config.toml
train_examples = 97500
crop_scale_min = 1
mask_ratio = 0.75
encoder_norm = "layernorm"
encoder_mlp_ratio = 3
encoder_bias = "all"
encoder_patch_size = [4, 4]
decoder_width = 256
decoder_layers = 6
residual_init = "none"
beta1 = 0.95
adamw_lr_other_params = 0.00086
final_lr_fraction = 0.01
adamw_weight_decay_other_params = 0.01
Rows from block 3 of the decoder of a small masked image model, named by matrix and row number. Rows with one number belong to one neuron. Each number is 128 + 32 x the weight over its row's rms, rounded and kept within 0 to 255. All counts start at 0. After the name is the row's rms in percent of the matrix's.
After each neuron's rows are labels from the 100 images, of 14848, where the neuron reaches its highest value: "peak on" is the class under the peak. Only what is clearly more common there than usual is listed. The data: rendered scenes of coloured solids on a plain floor. In brackets: how many of the 100.
# fc1: MLP up (decoder.3.mlp.fc1.weight, 768x256), inputs 172-255
# fc2: MLP down (decoder.3.mlp.fc2.weight, 256x768, transposed), outputs 172-255

fc1.664 086 [ 98 117 118  98  89 102 109 144 107 138 111 174 101  52 141 113  98 125 158  71  55  82 142  76 119 119 157  49  99 120 182 100  80 149 103 105 153 103 173 153 220 158 154  81 128 165  79 124  45 127 156 126 117 166 160 131  29 119  97 129 140 117 118  91 128  88  90 182  91 110  98 119 123 116 114 142 107 126 144 113 173 167 120 124]
fc2.664 085 [199 137 141 168 188 140 190  77 138 146 161 117 122 143 107 167 195 155  85 149 172 147 112 127 130 137 113 190 128 147  89 155 132  98 103 106 114 157 108 125  59 134 101 138 107  83 172 125 167 136 159 146 199  72 173 184 160 122 109 117 142 146 131 149 183  95 154 136 152 160  76 154 120 153 123 143  55 120 142 129  73  77 127 111]
peak on: dome (26)

fc1.344 103 [127 103  58  96 117 184 152 171  87 141 148 103 182 119 118 121 159 127 118 101 156 121 120 155  85 160 141 154 145  85 120 120 165 153 139 178 132 198 147 195 162 122 139  83  98 165  81 173  90 127 179  78  93 127  99  81  99 115 137 138 145 105 137 186 115  70  93  82 143 146 150 128  95 195 116 133 114  53 154 115 143 104 103  88]
fc2.344 097 [175 160 172 144 154 100 125  71 129  58 162 195  96 145 152 132 190 168 115 168 155 134 104 152 167 117 138 125 142 131  94 171  69 146 183  72 148 151 102 110 154 146 133 158 130 137 119 124 159 179 142 123 128 115 169 120 127 137  84 160 139 114  75  59 176 149 110 117 132 152  82 133 100 107 179 108  50 150 145 134  97 108  82 139]
peak on: jack (46)

fc1.293 107 [163 162 112 140 140  89 104 122 130 142 128 104  92  94 162 113  96 131 158 114 173 127 112 135 136  88 105 105 109 142 130 118 162 153 157 140 112 132  81 138 161 167 127 145 246 152 125 166 101 112  99 129 103  90 138  50 133 151 149 137  91 110 121 121  74 107 127 178 175  92 151 164 165 114 126 176 160 163 199  74  47 129 171 143]
fc2.293 112 [ 97 145 223 144 152 121 156 165 108 146  67 129 104 102 156 162  89 123 126 130  57 205 112 179 171 185 113 108 121 104 137 104 135  79 110 118 135 138 180 105 180 136 134 189 131 123 138  69 116  93 106 104 130  92 202 129 124  67 107 159 109 119 110 161 125 189 135 163 132 129 152 122 117 101 148  79  99 124 100 142 115 120  89 112]
peak on: torus (34)

fc1.70 100 [119 142 158 126 136   9 131  87 124 136 118 111 111 125 179 152 124 117 110  79 148 135 131 123 150 108 131  88 109 121 199 155  96 127 132 101 131 125 147 132 155 130 126 177 124 171 137  61 110 156 168  96 132 109 138 102 118 156 144 151 117 105 152 158 159 113 158  90  53 158 147 188 120 144 133 158 159 130 101 115  95 118 116 207]
fc2.70 104 [141  85 138 172 137 141  79 153 120 126 133 138 104 179 133 133  89 142  70 186  82 140 117  87 129 127 150 128 148  79  92  98  80 141 125 130 150 155 146 189 155 134 110  96 123 117 108 148 167  51 108  79 111 130 156 124 157 131 110 143  93 132 150 124 145 166 111 128 169 114 103 161 153  83 136 103  84 115  83 134 118 113 159 158]
peak on: tube (41)

fc1.733 107 [100 155  77 140 161 152  94 141 119  70 130 152 126 134 106 129 122 175  66 168 159  56 155 132 114 162 113 167  97 126 163  54  96 108 124 103 112 134 183 127 111 182 142 124  96  92 146 157 106 122 149  79 171  54  59  84 171 149  99 149 113 167 147  76 108 152 130  93 135 187 161  97 138 173 158 154 104  89 144 119 146 111  42 130]
fc2.733 117 [ 72 110 101 104 114 145 163 113 128 148 116 153 185 170 163 165  58 125 103 100 110  65  86 109 118  59  91 116 125 105 103  94  89 219  93 102 139 139 124 144 127 121  95  75 164 135 166 143 156 106 165  77 104 137 137 150 148  62 162 127 116  94 125  71 121 174 132 110 182 102 153 203 103 153  99 180 114 152 152 170 115 140 133  78]
peak on: sphere (44)

fc1.415 095 [128 107 161 181 114 143  95 152 118 118 136 144 147 136 127 135  80 104 127 110  88 133 171 131 143 148 143  65 122 149 119  19 160 150 177 114 199 121 110 127 122 116 118 102  92 141 113 145 153 117 169 130  98 138 105 134 126 174  83 150 134 147 121 165 106 100 127  64  96 162 103 159 152  66 196  91 107  77 154 136 134 150 130 184]
fc2.415 104 [ 93 173 165 100 103  66 122 129 119 180 123  66 102 156 149 119 136 124 131 108  98 115  81 129  79 126 104 138 129 137 136 159  92  78 136 160 112 135 140 150 173 181 112 191 168  88 132 119 111  79 162 139 164 109 140  80 107  87 170 192  92  96 176 102 169 184 166  67 128  59 159 149 134 153 117 162  83 168 132 126  68  92 114 116]
peak on: sphere (41)

fc1.675 114 [143 135 128 102  83 133 148 118 136 190 180 144 166 133 108 128 126  91 122  97  49  52 178 130 190  93 143 132 108 117 158  96 126 129  65 168 113 162 155 158 138  67 114 132 104 106 101 153 116 144 184 159  82 166 140 122  85  86 132 129  88 143 123 108  88 143 144 120  97 170 167  72 180 187 187 113 121 118 126 154 154 154 220 111]
fc2.675 114 [156 149  94 106  97 109 102 113 117 156 160 182 206 123 125 152 156 160 164 131 136 160 104  95 165 128 144 169 166 104 139 192 159 158 146 138 136  68 163 110 142 156 162 145 137 103  66 139  85 119 150 111 111  90 117 176  92  99 117 107 164 126 167 142 135 158 133 136 152 183 164 191 109 102 105 115  46 126 173 124  98 131 118  88]
peak on: jack (73); star block (25)

fc1.217 147 [ 62 139 114 126 158 114  93 122 111 139 148 100 102  93 125 144 165  82 141 114 128 101 193 111 157 155 155 179 101 130 144 109 143 151  97 142 111 142 184  97 114  92  95 103 120 125 153 152  86 180 205 163  38  54 113 128 160  84  92 110 124 112 121 159 164  67  97 103  71  85 119 113 142 176 148 138  69  90 122 107 163 139 213 105]
fc2.217 137 [161 151 194 122 144  97 111 109  86 151 161 172 160 121 105 111 162 167 155  73 159 168 118 157 100 116 118 140  83 129 165 148 119 134 104 206 156  78 150 148 174  94 100 179 112 158  94 100  96 123 114  96 120 154 153 181 136 111  96 116 149  97 133 149 110 116  91 126 116 128 151 146  89 127  90  67  66 145  91 123  99 133 163 103]
peak on: jack (54); star block (41)

fc1.477 083 [100 104 120 117 149 104 137 129  84  94  95 167 127  69 124 119 130 136 126 141 156 126 148 157 119 115  85 139 109 161 142 190 129 131 110 159  79 137 140  58 147 104  39 118 123 114 143 141 142 154 109 121  88 102 110 142 127 105 164  48 161  93 197 147 136 174 126  54 143 147 113 117 148 132 111 103  85 134 109 140 160 136  98  88]
fc2.477 096 [145  96 120 116 123 126  95 186 119 165 162 170 112  93 126 153  92 148 142  93 149 131 116  66 151  83 110 127 136 184 154  86  93 179  96 163  73 166  86 107 163 118 154 130 117 104  84  89 131 122 108 135  79 171  27 153 102  82 181  99 139 113 182 148 131 122 134 141  80 130 163 104  68 146 131 121 131  91 137 163 124 118 164 117]
peak on: disc (34)

fc1.433 106 [154 102 110 140 159 144 212 123 112 101 124 146 111 169 178  91 127  96 139 160 148 141 128 171 161 127 132  98  83 151 102 132  87 109 113 158 138 120  65 125  85 156 207 170 104 152 174  80 100 135 103 131 132 107  51  85 117 112 139  73 128 105 114 151 126 115  98 144 124  92 132 112 144 173 120  53  96 191 136  42  94 151 136 117]
fc2.433 100 [114 150 128 139 130  62 119  57 182 143 170 146 147  90 139 146  48 162  90 126  82 158 128 118 135 114 109 197  77 174 127 132 154 143  90 135 121  81 129 164 129 120 134 114 132  58 119  90 131 109  95  91 121 110 179  98 146  94 139 130 146 172  91 145 102  92 115 134 138 177 137 165 112 113 171 165  93 187 125 122 161 133 134  87]
peak on: cylinder (35); tube (28)

fc1.22 101 [137 132 110 132 164 136 112 151 170 161  52  62 157 122 137 136 120 156 146 116 100 138 155 123 158 115 126 112  93 112 151  99 133 119 116 160 159 115 141 168  96  77  81 121 184 171 136 150 118 117 110 164 153  96 143 157 152 116 127 150  93 125 135  96  81  78 123 124 152  69 230 117 110 173 104 105 137  65 156 156 105 167 150 113]
fc2.22 092 [158 124 146 187  97 118 135  99  73 101 164 189 100 106 152 139 148 128 128 106 148 146 104 141 131 144 143 151 153 134  94 113 121 134 133  98 107 125 119 122 158 160 181 139  21 103 105 149 140 139 174 144 110 122 131 157 135  75  85 147 168 122 120 121 146 180 125 130 132 134  71 134 146  61 173 120 155 168 129  82 121 149  61 145]
peak on: torus (25)

fc1.148 098 [137 118 194 138 121 120 165 113 176  97 119  83 174 141 151  65 150  96 134 159 171 140 171 123 133 161 124 127  99 116 116 198  87 100 140 139 115 125 129 129 118  82 172 186 190 161  87 109  73  96  91 120 118 184 132 138 174 121  96  97 111 103 145 108 125  76 116 121 137 111 129  13 164  78 182 104 117  85 128 148 120  84  73 154]
fc2.148 094 [112 131  98 154 159 110  90 191  84 180  71 152 118 159 118 171 112 116 140  95 151 105 180 146 102 144 153 101  99 112 143  97 159 143 123 144 118  93 104 142 202  84 108  77  79  84 138 161  85 137 136 121  96  97 123 110 102 119 138 131 148 154 142 108 141 164 126 115  74 128  89 191 141 161  95 147 114 165 121 119 126 131 182 101]
peak on: tube (60)

fc1.232 098 [106 128 117 161 155  46 166 136 145 149  68  29 152  76 150  79 140 103 170  75 148 175  86 100 170  80 148 145 145 120 151 129 147  72 102 113 107 160 153 102 129 130 108 139 172 128 102 107 135 138 100  68  98 109 189  87 134 114 152 126 174  89 118 141  95  75 186  61 116 148 107 123  89 129 134 143 100 114 123 143 160 155  92 152]
fc2.232 089 [ 80 118 123 152 115 160  92 125 144 178 132 220 111 181 142 151 146 116 135 123 100 100 148 148  83 142 117  95 107  87 103 111 129 207 153 129 140 106 133 153  93  86 135 110 119 177 171 122  81  89 217 145 116  92  95 189 115 174 164 123 107 164  62 143 151 147  53 147 148 107 126 133 151 109 139  67 123 101 134 144 122 124 110 142]
peak on: jack (54)

fc1.487 099 [100 159  70  54 221 143 149 101  78 146 105 163 199  58 114  84 118 126 162 120 154  88 154 117  44 116  93 179 141 115  72 166 134 137 128 164 109 113 114 100 133 102 125 123 118 101 119 151 142 155 121 132 124 145 161 134 159 144 109 167 146 102 159  98  95 125 143 125 111 115 102 148 130 150  83 187 101 146 108 135 147 101 122 143]
fc2.487 102 [175  93 205 190  41 123 116 162 134 127 127 123 132 172 150 149  98 161  75  96  95 152 143 133 188 179  82 131  69  94 194 132  89 123 122 124  94 136 161  86 122 121 129 129 107 142 158 115  84 113 137 100  94 115 120 129 144  73 162  96 117 172  84 229 138  75 122 124 171 163 116  81 139 120 122 101 117 101 133 112 113 103 134 114]
peak on: cog (28)

fc1.268 098 [119 148 102 168 183  86 163 125  85 159 181 179  94 159 121  57 160 158 167 209  87 132 160 122 115 159 180 133 144 111 103  87 147 123 119 182 156 142 123 192 145 109 183 177 185 115 148  85 170 104 135 141 140 127 142 202 100 116 157  84  95 164  75 148 141 184 148 126 120 116 183 141 105 126 176  89 108 153  79 108 160  93 120 155]
fc2.268 102 [119  59  79 158  95 152 115 120 113  87  74 115 151 106 195 187 159 119 147  87 158 128 134 135 132 134 107 117 154 155 125 153  68 162  97  93 159 137 129 131 139 156 106  87  92 128 137 218 131 182 106 134 122 173 162  80 147 119 145 153 157  88 182  81 121  42 132 116 148 139  64  71 135 109 161 244 135  95 138 107 154 121 151 107]
peak on: cylinder (34)

fc1.551 098 [ 96  60  98 112 109 138 172 133 140  87 126  93 158  86 166 125  87 118 171  75 156 141 147 137 166 182 169 216 148 144 171  91 125 162  90 150 186 224 168 134 155 127 123 140 132 172 133 152 125 134 143 114 137 146 118 119 111  96  63 123  67 140 141 155  58  92 130 127 132 128 187  96 124 161 122  83  97 112 167 108  65 146 132  92]
fc2.551 107 [ 95 164 138 187  82 120  95  58  67 165 122 130 137 120 100 147 139 178 160 164 138 210  82 198 130 128 120 163  99  98 181 164  99 113 153  33  95 103 170  83 140 140 147 105 126 153 122 116 104 133 140  79 104 104  97 188 130  73 158 167 178 116  45  85 112 151  64 110 173 184 133 161 119  95 189 141  88  90 157 184 137  72 115 153]
peak on: jack (54)

fc1.636 104 [ 70 117 127 113 136 164 144 136 140 138 109 133  95 116 143 178 180 170 110 118 108  63 180 163  71 135 101  79  76 150 132 161 139 102  80 124 223 115 151 172 111  96  98 128 119 104  92 113 141 113 133 117 160 151 122 147 112 100 122 122 152 160 136  92  84 158 117 156 169 138 151  96 191 142 126 114 150 138 164 163 124 137  57  98]
fc2.636 111 [113  87 129 158 152 123 130 106 130 161  97 125 127 173 124 131 110 127 126 144 132 187 117 142 109 111 144 125 152 117 118  97 118 131 171  77  65 123  94 121 130 162  91 118  75 206  93 134 139 103 164 173 141 124  91  98 157 144 136 117 127 134  89 136 165 138 112 148  81 131 104 100  42 127 111 156 165 176  61 114 130  92 138 192]
peak on: disc (33)

fc1.23 095 [154 112 123 167 125 103  79 118 160 131 148 139 140  88  91  81 145 120 129 111 135 127 155 119 106 163 118 131  92 119 131 178  65 110 173 128 158 108 182 149 157 110 153 177 142 141 116  77 184  73  98 138 204  92  87 101  77 149  97  97 100 120 149 101 157 117  83  92 148  99  92 144 113 117 100  92  91 106 112  76 166  90 149 150]
fc2.23 096 [116 176 147 107 110 144 156 188 113 131  66 139 111 134 163 168 150 158 110 114  92  91 160 124 124 112 142 153 153 107 168 133 163 138 145 157 134 145  50 137 100 130  77 134  98 109 101 112  76 139 173 144  56 119 179  99 116 106 147 200 111 135 127 156 105  99 163 162  75  98 115  84 105 148 111 173 146 162 179 140  47 176 158  91]
peak on: tube (34)

fc1.294 107 [145 174 133 109 107 112  83 140 128 138 156 125 162 149 121 145 116 149 126 139 119 160 154  99 105 107 110 105 136 146 184  45 139  96 102 158 125 136 164 149 120 118  99  95 128 107 149 146 176  95 127 127 116  95 108  83 130 166 104 155 121 140 155 181 167 121 153 138 129 135  93  93  90 150 175 168 125 115 108 118 139 101 255 109]
fc2.294 104 [ 62 123 133 118  57 105 209 152 148 145 103 149 114 119 168  76 130 159 123  53 151 114  97  77 186 155 111 106 104 165 156 127 130  82 171  50 112 142 133  55 112 193 139 130 157 190  78 108 139 127 103 103 124 119  99 134 107 120 124 118 132 126 128 132  90 114 168 140 166  99 112 138 153 127 103 120 109 139 147 121 179 155  59 162]
peak on: torus (40); chain link (28)

fc1.735 111 [ 74 103 159  83 117 119  83  64 113  95 153 139 151 131 150 162  87 159 188  90 118 107 139  64 147 120  92 114 142 118 102  52 131 138 168 173 130  86 124  65 111 100 114 119 168 176 124  87 146 102 137  87  88 162  84 136 111  95 130 122  83 111 163 110 155 127 151 130 136 107 167 119 156 116 137 199 148 141 169 117 110 126 162 120]
fc2.735 114 [ 89 159 102 130  90  80 141 116  67 162 157 127 112 117 172 108 120 107 177 100 123 112 121  90 103  89 189 154 108 166 164 150 116  80 160 140 125 174 194 104 129 108 104 103 133 121 132  95 115  94 118 134 115 101  88 126 165 157 164  86  94  92  95 114  65 187 148  88 153 138 103 173 131 159 147 140  86 155 146 116 105 150 120 116]
peak on: sphere (57)

fc1.208 104 [106 143 148 169 117 157  88  92 130 137 162 128 158 144 107 125 145 139 125 138 112 127 141 150 138 148  89 109 144 235 102 208 159 119 145 168  96 133  85 174 116 110 161 145 169 142 135 145 146 141 163  69 143 130 132 173 160  79 169  99 129 120 125 107  64 124 199  94 117 116 129 207 155  83  99 158  46 129 108  74 141 116 178  78]
fc2.208 094 [ 95 141 147  86 113 146 183 160 109  79  96 145 110 113 107 101  98 124 161 138 143  94  90 150 128 150 146 165 108  94 121  79 136 185 110 109 177 137 146  61 111 171  78 122  50 124 120 101 135 127 140 129 157 101 110 134  87 159 144 112  88 135 146 165 158  91  84 164 142 107 141  93  88 161 183  61 182 144 147 139 103 164  71 119]
peak on: cog (33); dome (26)

fc1.200 104 [118 157 127 133 150  95 145  95  80 108  71 116 126 189 133 161 141  88 135 171  55 124 128 139  90 103 185 132 102 103 125  98 109  87 131  89 137 201 131 154 159  82 104 118 146  79 124 173  58 129 103 137 106 165  95 157 119 169 149 119 107 146  84  73  58 160  83 163 103 128  96 109 126  98 107 115 140 146  95 127 114 149  83 192]
fc2.200 092 [141  94 108  83 141 135 166 154 179 146 123 127  98  77  92 121 117 110  89 145 153  97 144 147 133 136  78 127 138 109 135 174 112 109 179 192 147  84 161  77 144 170  91  89  99 145 161  82 201 131 172 125 141 128 161 158 152  56 127 152 128  81 200  99 177 142 180  61 116 139 166 147 127 148 122  66 113  78 157  58 131 104 144  97]
peak on: tube (32)

fc1.154 108 [105 161 121 131 151 119 107  86 144 102 118 158 148 119  98 105 118 175 102 127 130 103 116 105 163 114 110  91 131 116  91 124  92  84 117 106 115 133  84  83 118  88  73 108 128 157 122  68 127 153 146  66  86 127 122 133  99  97 155  73 168 113 137  99 136 158 149 149  93  99 176  99 169 179 124  64  87 112 133  86 171 126  67 143]
fc2.154 098 [134  84  90 148 100 191 146 156 130 151 143 139 129 116 169 148 114  95 141 167 113 165 111 121 106  99 131 139  98  89 203 102 105 176 123  97 103 168 157 212 151 150 114 169 174 125  94 172 105  98 133 206 146 105 141 105 137 122 130 187 124 148 150 173 178  86  96  88 140 158 109 180 103  80 113 167 155 133 140 125 102  82 187  83]
peak on: cylinder (26); tube (26)

fc1.247 108 [ 98 116  64 174 148 110  97 181  82 190 178 138 124 135 132 126 134 178 115 127 159  73  71 123 175 109 124 180 120 101 135 134 154 176 121 165  91 156  70 134 184  92 151 153 128  76 131 121 145  93 107 103 133 121  58 119 154 146 138 143 121  84 163 142  92 189 136  82 143  84  73 159 132 119 152 126 179 121 137 145 110 105 110 149]
fc2.247 099 [158 164  99 139 160 102  71 140 158 156 150 142 126 165 147 113 126 142 140  67 117  74  78  88 140  56 114 170 121 117 156 130 117 127  67 124 127 167 151 170 156 103 108 144 135 154 139 174  92 122 119 114 138 119 126  76 170 142 143 153 218 116 156 127 171  78  94 186 146 105 134  87 133 107 166 100 171 160 141 145 101 166 136  80]
peak on: torus (44)

fc1.604 119 [174 122  97 132  85 118 130 154 150 196 163 103 115  98 208  63  64 123 145 100  87 117 158 151 155 156 110 112 154 150 117 149 123  98 127 170 174 183  94 132 180 106 170 101 152 109  85 161 145  86 182 148 122 144 144 160  58 104  25  97  85 120 128 113 131  82 132 164 116 152 106 118 156  89  80 159 128 181 153  88  89 159 211 141]
fc2.604 105 [109 134 154 124 155 104 158 138 105  98 123 159  93  93 115  99 146 116 171  97  96 112 107 117 134 129 121 124 174 134 136 163 109 111 160 123 114 115 173 172  88 144 180  92 120 114 109 161 108  84 162  98  81 175 108 104  98 110  55 162  89  75 177 143 114 147 105  98 147 135 141 137 132  71 107 145 149 120 115 193 105  83 102 118]
peak on: torus (27)

fc1.91 112 [165 151 114  63 129 104 157 148 129 126  87 160 108  96 155 107 133 109 115 120 132 119 146 170 163 128 196 121  65 158 109 139 152 119 180  82 142 138 123  84 126 103 112 131  79 150 122  82  56 124 113 160 105 141 133 140 121  72  79  91  73 114 186 149 149  89 154 125  99 145  78 212 151 131  99 118  88  52 117 117  96 122  78  94]
fc2.91 124 [172 166 144  92  54  99  82 120 134 194  82 106 116 124 124  99 149  78 136 162 163 123 164 109  98 104 129 136 122  85  98 109 121 113 104 116 130 102 115  97 112 131  96  66 137 135 171 123 132 143 127 150 146 117 188 105  88 132 171 120 140 111  83 153 156 120  96 100 108 112 139 134 164 110 121 196 112 157 167 125 158 133 136 106]
peak on: hexagonal prism (35)

fc1.688 097 [ 85 147 121 139 104  85 143 202  90  80 103 127 148 160 101 137 157 143 117 133 112 120  67  96 148 125 133 151  77 100 117 211 173  86 125 118 129  91 148 143 196 134 168 206 139 127 104 151  84  93 148 115 126 126 134  93 113 135 158 160  44 148 168 150 144 179 138 131 149  80 115 125  34 119 108 122 134 145 136 156  83 128 133 134]
fc2.688 097 [ 80 128 174 101  87 113  76  61  97 122 129 125 174 179 105  83  96 133 130 104 146 146 177 117  73 189 126 144 174 127 144  87 106 180 136 156 148 176 110 157 116  86 124 110 112 130 155 159 165 132 137  93 144 112 147 139 119 126 139 104 181 102 129 101 146  59 123 112 127 193 145 163 208 128 122 109  57  87 117  84 108 140 153 150]
peak on: torus (31)

fc1.258 116 [130  90  83  67 104 101 151  79  83 150 104 140 134  96 116  95 105 105  99 100 113 140 255 154 129 150 145 175  98 149 113 143 143 101 117 138 152 146 187 112  82  72 165 133 129 144 144  17 124 133  94 187 147 105 135  76 106 118 192 103 127  88 161 126 110 114  49 116  94 151 104 195 115 150 134 151 162  96  92 121 187 125  98 108]
fc2.258 123 [155 146 163  95 130 126 127 165 104 192 136  98 108 182 197  95 126 102 131 122 102 116 178 102  79 158 109 133 102 125 180  78 131  95 107 197 218 114 147 119 149  97 160 181 136 140 173 118 127 176 173 188 110 143 145 130 138 170  78  76 118 131  77  84 135 106  68 114 125  83  44 122 120 137 138  93 132  91 145 167 129 121 102 101]
peak on: cog (93)

fc1.589 093 [ 92 173 128 163  91 123 145  74 110 127 150 104 130 171 126 137 204 122 155 158 153 187 112 127 109 129  99 114 130 126 166 147 154 135  63 134 114 178 125 141 103  92 126 139 103 133 130 120 106 161 115  87 121  73 102 106 156 145 102 157 191 171  99 143 121  98 125 166 142 139 109  51 137 103 116 118 160 148 168 144 129 139 139 138]
fc2.589 094 [155  65 110  97 103 122 142 144 159 120 111 159 201  89 133 143  68 145 100 152  66  83 150 100 158 196 156 176 145  90 159 112 120 151 142 141 119  94 124 125 183 146 139 127 141 157 118  94 124 115 136 106  93 120 128  94  57 109 174 129  70  91  97 135  84 127 159 133 118 134 165 186 155 182 138  99 125 121 114 161  64 138 166  94]
peak on: dome (26)

fc1.738 101 [ 93  98  98 122 115 140 151 152  90 166  92  68  94 109  93 196 164  99 142 109  89  93 136 129 104 121  90 172 146 119 124 171  95 103 124 141 109 132  87 119 124 106 123 129 132 156 100  85 117 129 122 135 108 149  98 148  83 122 135 158  76 147 120 180 156 104 162  92 102 131 124 129 140 142 134 118  40 150 118 166 152 157 100  80]
fc2.738 087 [193 111 144 149 170 138  78  86 137 142 132 151 151 117 184 136 148  95 148 109 164 129 159 135 118  96 168 117  62 142 110  83 166 184  61 116 172 121 169 129 136 107 144 115 138 118  79 149 194 176 137 166 145 212 111 112 135 162 126 138 119 121 105  88  90 149  53 132  96 137  74 137  78 126 112 126 188 105 107 118  46 104 135 115]
peak on: jack (48)

fc1.290 110 [ 93 135 135 124 121 115 126 143 149 143 153 122  83 115 139 116  85  96 113 130 132  91 171 152 133 146 121  69 123 163  87 111 138 118 135 112 200 153 110 114 126 146 181 170 133 102 138 121  80 150 161 112  94 104  87  73  84  95 114 112  64  92 166 101 136 106 213 110 108 143 138 165 174 139 149 187 102 116  98  81 162 170  90 136]
fc2.290 113 [166 152 164 103 161 107 113 140  80 119 119  88 111 139 194 132 145  96  85 120  73 171  72 146  98 208 170 200 112  69 161 146 129  95 188 122 132 136 145 115 107 185 110 150 180 129 105  77 172 108 122  83 134 119 149 123  69 117 108 122  89 142 100 147 148 116 108 152 115 172  96 112 129 151 137 123 171 108 146 133 129 126  56  93]
peak on: sphere (27)

fc1.139 107 [132 103  92 123 132 144 136 135 111 100 104 111 150 110 165  65  36 178 115  77 109  82 102  61 144 185 110 127 112 135 144 143 161 112 162 128 171 142 166 157 100 132 163 136 119 133 129 126 133 129 172 117 107 110 118 108 197 137 156 106  78 108  77 134 100 125  99 113  97 193 170 155 145 124 151  86 178  58 118 124  32 130 142 113]
fc2.139 102 [ 99 147 124  87 131 171 156  64  94 138 138 132 102 129 154 155 132  95 129 175 122 141 196  87 133 167 145 191 125 151 164 153 123 118  64 120 134 174 209  65 174 144 147 160  95  96 100 187 132  93 119 141 119  95 138 130 158  78 124 152 128 146 134 130 119 154 110 149 149 139 116 117 115  94 178 162  56  97 128 158 110  94 174 149]
peak on: torus (43)

fc1.609 107 [145  90 149 167 146 140 167 119 146 102 152  95 100 137 174 117 119 145 103 152 162  77 156 187 141 112 149 121  92  90 144  84  88 113 105 112 118 114 134 158 162 136 152 166 144 141 154  86 149  82 120 117  95  37 135 147 158 140  98 147 128 143 125 130 160  94 203 143 115  95 180  95 129 128 143 126 166 159 113  97  96 125 100 137]
fc2.609 101 [120 154 128 109  92 113  72 127 122 147  74 145 182 169 122 113 147 178  83 112  99 134  66 149 120 160 114 136 114 198 121 140  51 109 107 134 133 108 126 104  67 145  91 146 135 144 115 174  72 103 135 136 106 173 104 101 116  80 117 128 145  97 131 109 150 131 130 169 106 146 123 163 119 108 166 114  81 146 207 133 117 142 135 126]
peak on: sphere (29)

fc1.39 097 [ 78 165 104  91 162 119 127 103  82 109 173  98 165 100 171 179 167 154 158  89 129 128 144 156  86 136 103 104  85  85  86 127  99 126 159 119 119  84 143 120  87 124  54 147  73 132 157  93 122 152 160 103 156  90  97  51 103  86 177 117 110 136  77 111 119 119  63 158  93  86 165 107 116 183 102 142 153 124 176 131 138 141  87 151]
fc2.39 092 [113 136 130 125 106 106 138  83 153  89  74 141 151 138 109  84 179  84 117 193  85 148  95 184 120 117 151 165 119 135 159  61  87 113 107 146 146 126  88 152 152  98 176  75 135  97  84 167 108 111 169 122 113 130  88 114 171 142 104  69 178 157  89 131 104 111 103 173 123 156  91 137 168 114 107 144 183  89 123 172 153 128 172 107]
peak on: dome (25)

fc1.558 095 [141 138  97 148 169 201 155  80  73  95 105 122 162 138 154 101  82 165 155  74 138  90 124  27 133 128 124 131  73  69 136  46 104 139 113 122 117  98 191 122 144 172 171 164  54  95 142 132 130 132 179 127  95 120  95  96 171 178 174 149 113 173 123 107 152 105 129 116 176 126 136 116 141 219 153 153 151 114 148 127 105 129 164 170]
fc2.558 095 [122 166 100  91 125  95 141 185 164 127 146 125  99 125  74 117 170 113 116 205  89 140 167 206 108 129 119  93 128 154 139 122 130 104 132 100 174 118 108  61 103 100 186 103 198 126 129  99 115 132 110  64 156  97  91  88  81  87 150 144 123 126  83 148 114 153 137 141 133 114 136  56 119  88 141 162 141 111 168 160 155 168  86  82]
peak on: sphere (29)

fc1.304 112 [132 136 115 133 125  70 118 143 138 168 181 173 136 149 156  97 122 131 160 160 152 152 162 139 134 117  99 180 151  66 145  84 180 152 141 119 147 111 132 128 147 117 139  83  99 133 138  70 102 133 149 143 157 173 126  48 116 160  60 106 140 125 162 104 140  65 116 126 117 141 138 115 176  97 158 172 103  85 136 100 167 115 100 189]
fc2.304 106 [157 114 153 159 120 115 114  90 109  95  98 160 130 128 170 161 154 101  96 128 159  84 129 135 135 146 118  61 163 175  79  83 153  53 130 110  71  83 132 116 154 106 122 129 113 130  73 150 110 141 173 121 141 130 173 177  72 142 116 147 159 137  81 142 135 150 155  91 119 136 118 120  80 151 102 125 131 176 179 170  77 116 160  82]
peak on: tube (49)